config = dict(
    vocab_size=30,
    loss='sigmoid',
    encoder_qk_norm=False,
    encoder_layers=6,
    text_encoder_activation='gelu',
    text_encoder_mlp_ratio=6,
    text_encoder_head_dim=16,
    text_encoder_inner_norm=False,
    text_encoder_positions='learned',
    beta2=0.95,
    shampoo_beta=0.95,
    max_precond_dim=1024,
    steps=19700,
    weight_decay=0.3,
)
Rows from block 2 of the text encoder of a small contrastive image-text model, named by matrix and row number. Rows with one number belong to one neuron. Each number is 128 + 24 x the weight over its row's rms, rounded and kept within 0 to 255. All counts start at 0. Numbers have three digits each.
After each neuron's rows are labels from the 100 texts, of 14976, where the neuron reaches its highest value: "tokens" is the input token at the peak. Only what is clearly more common there than usual is listed. The data: made-up ball-and-stick molecule models.
# fc1: MLP up (text_encoder.blocks.2.mlp.fc1.weight, 1920x320), inputs 107-213
# fc2: MLP down (text_encoder.blocks.2.mlp.fc2.weight, 320x1920, transposed), outputs 107-213

fc1.653:118178123122112127123118170130129156145111100139116138121151104148156151179076192087098125101134157125120111186158153091103121115148109139138167110127114123090182090135114170134114120124155125080119151115125114179139087157129138157137136147163147069146093109120106127101115154109106136094123139091121142142090125078130129
fc2.653:134168134151119113110146117123087133166145143119152126136104149151134132141150144151118149108155158163117134133157128114140120114112091101120122151120069150082089105153116131079112053150131140153127154118153100157136116125142157121136142136125121144110069116105107132125121099121165086110158138198071164107141119113155097
tokens: "p"

fc1.591:147132133141119134109152102140137173146144156168122122139133142122107162134130142124163124103114122125151139143164090120108143117109125094151139160150083125093115124116205146138110106108122117125121070163126115172149161143145097142132148077115141118071117124129096118137121107158163121109149144120135136129076105172134169
fc2.591:095114114120126103159115127117123106130116122086132123140105102124140100132102098131116138155134118166102113110098164137152104134141173158106115089114193134140140109148071116135123133136139143134126177107143128084109086122116155122152116168132126121177133136099151135115129148132100135140122144163105099120180124103116070
tokens: "w"

fc1.716:136137107106126183129118128121112104103125113128153133112116126098113104144098133115142117109121147126173115110145136116108161120147140126145162121142113131118126137126114106146100109096109170130149144120103154152078162132144106111081123125105144133094145149139107147086099121132101104169085128140089150100109158124117115
fc2.716:163133140095136166135127178147128124155133142124120146116126128143128121137088153124147142150101121115115130096123137135113138131131161123152112108140131157140142137121130127160102103109132121117143111128132145133122145168127113127096168121112134173155153107148133170102131157145082152131099123160093164110094141113105162
tokens: "w"

fc1.19:149162089106145135134129144106152212105168118155097146159142124145092151133138128159118085105131102136156129078118125123103089125125141141165120109149147094156120136151094140117125106120106106170114145130124145134110106136146132126139121157133147133091107147131149125101112140173080137134134163110151130131113169138098095
fc2.19:108110133172125154127075139151124083122081133107104137121092099125160118133132150110096148157159108120079109134120111160140159094133125156051130124078148143148166119140153139128164106137129120116142120144127106101152122131131128128089098131118097148185164133136114123129141125140119127126129145113135119118087094122107120
tokens: "<end>"; "e"

fc1.652:090145140117124155134139148130104140169104099110150117119134124160115157142099186105119143115159163157135113146157126099094118153118121150133148093163125129068159115164107131121138112134167145083120118123127107140150076183155111141135126143161124113110086138134120119110155133112120135125149138117143166139118121082141122
fc2.652:133169118157111113112152114121090129163145134131152132132096137157142129146150150135110143111149154151131143130152133111136132105106095112134125158103088137074097101139126132068123065137139133154121159091144091161139125130150165116144148156118123148126070117092106129125113111112145077104152141195075158106128114124143091
tokens: "w"; "r"

fc1.27:137098130108110148127158161122119126141118117095094131122123108127142157130127131132082171115130102147148135095149107097077118133087116127186136105132101119092125084138136133135123166106106144085099141127119141121144109127102093125147182120126129134142164151148150113125086101146110119101112149148114130118118160097145122
fc2.27:131146114157127107123106089144129107131127138140141122116135124136090101143126122156145098142109179122112120179126158161163127117160132121076134130123160110155135149124133132123121094146155115172149118124132109146108138140145164138116069134137149110085071092112083147129157166124142146138153090101134114147142101155124146
tokens: "w"

fc1.647:136118139106103171161091143153097178143110127171119139148108105109138127140116086131161106086114132101177092135146122167127106130137104115160140139127100110148149167129106138143117144105061084108115169131149091122099101103116114134136121172094117137132114084169107135152131167089140116097154169119151137130127092141081148
fc2.647:144128111146177116098136122120173096108115095126098107116130136131119110110142156115107132171143113151061145100151151096126122116092130143063127126119148162125130081137154132112124102133186140147136073135138150110129141169147139121114132101133149159123183147106153126105135103176131133134131104136117091142121126098138105
tokens: "w"

fc1.595:146173135107115147126123166133136151143110116154101162130152101121194147154088163095081116118115176127128109183154136109113128111152142123147178117138128099110160081130108191145133097133170117081133146126131105147137089154116106164147154163138133093140073118116123124128119151104110125067146136106112166146082143069116109
fc2.595:131156125157112129119160115117082132174140143115145133128115139164135134131143143157123141123160159172130135143158129116148130096122096102134128163126091138084096113141129136081113065148139146140111154111157096153135113115152160119134143137123107143106082123095116137124122109125159081102151135195067151111132117102165096
tokens: "p"

fc1.8:122169148084116101102128126149134126186096108128145140133133109119113157139120151157164151137139131152108125173134102130130160170144137099134124090143106135084124138142119141132157112134155140107145161161130119132137111161120109121102083116121119142102073119078119137134137125129101091127145164132108150141085110066147142
fc2.8:121077116111122142145139139110150158132191132074109136115146133120117162155134121092112125122151095107134082116137160090152061082121156121102130156162111134177116082134120120134128131130129174128106091144120120115126126149130142109156148127108116151135153155131113113117135081101151141122150095121130128109166131172138108
tokens: "w"

fc1.736:119162067137099123127119079142134115142163059143154114104099146129152113107110147096109166138127137117142131125117120121153141144071124139120149145114098086127116097112142168132162130142145095148099116139149111139136122111129163121149156130125141129129111139123155129123116128117141124141144120122130124119147127123109142
fc2.736:152132138149132112118142150127157102100068139140114134146089133129165094123146156157123150095111169138125178151118124159117179150149120119136121081132124133125129176140099139093146106130124122147142122095124148159128132109094126152111124106147140146135119079141084163112143103148097091121095119178150100150096158101105130
tokens: "<end>"; "o"

fc1.25:086160077131121133134124080139142122134153094138171096109117137122123116149081144115133163146106139105138146082132124105142158123077120171096126127117107099135107082108120167116137156165138112145085110126149125134109120130137140120162131115112129122125113157115122119133136150103140138166142136126134121108161123139114139
fc2.25:159136143143135107116151144125150094110084143142110129148105125115158102113150146153126138103108166141120159142114119161105171160150121118140115093119123129126123182144104133096140097116111113158147125088121149147125130102090127158111121113145138145135123077151106164116141104133110102125084129182153104160069163099104133
tokens: "<end>"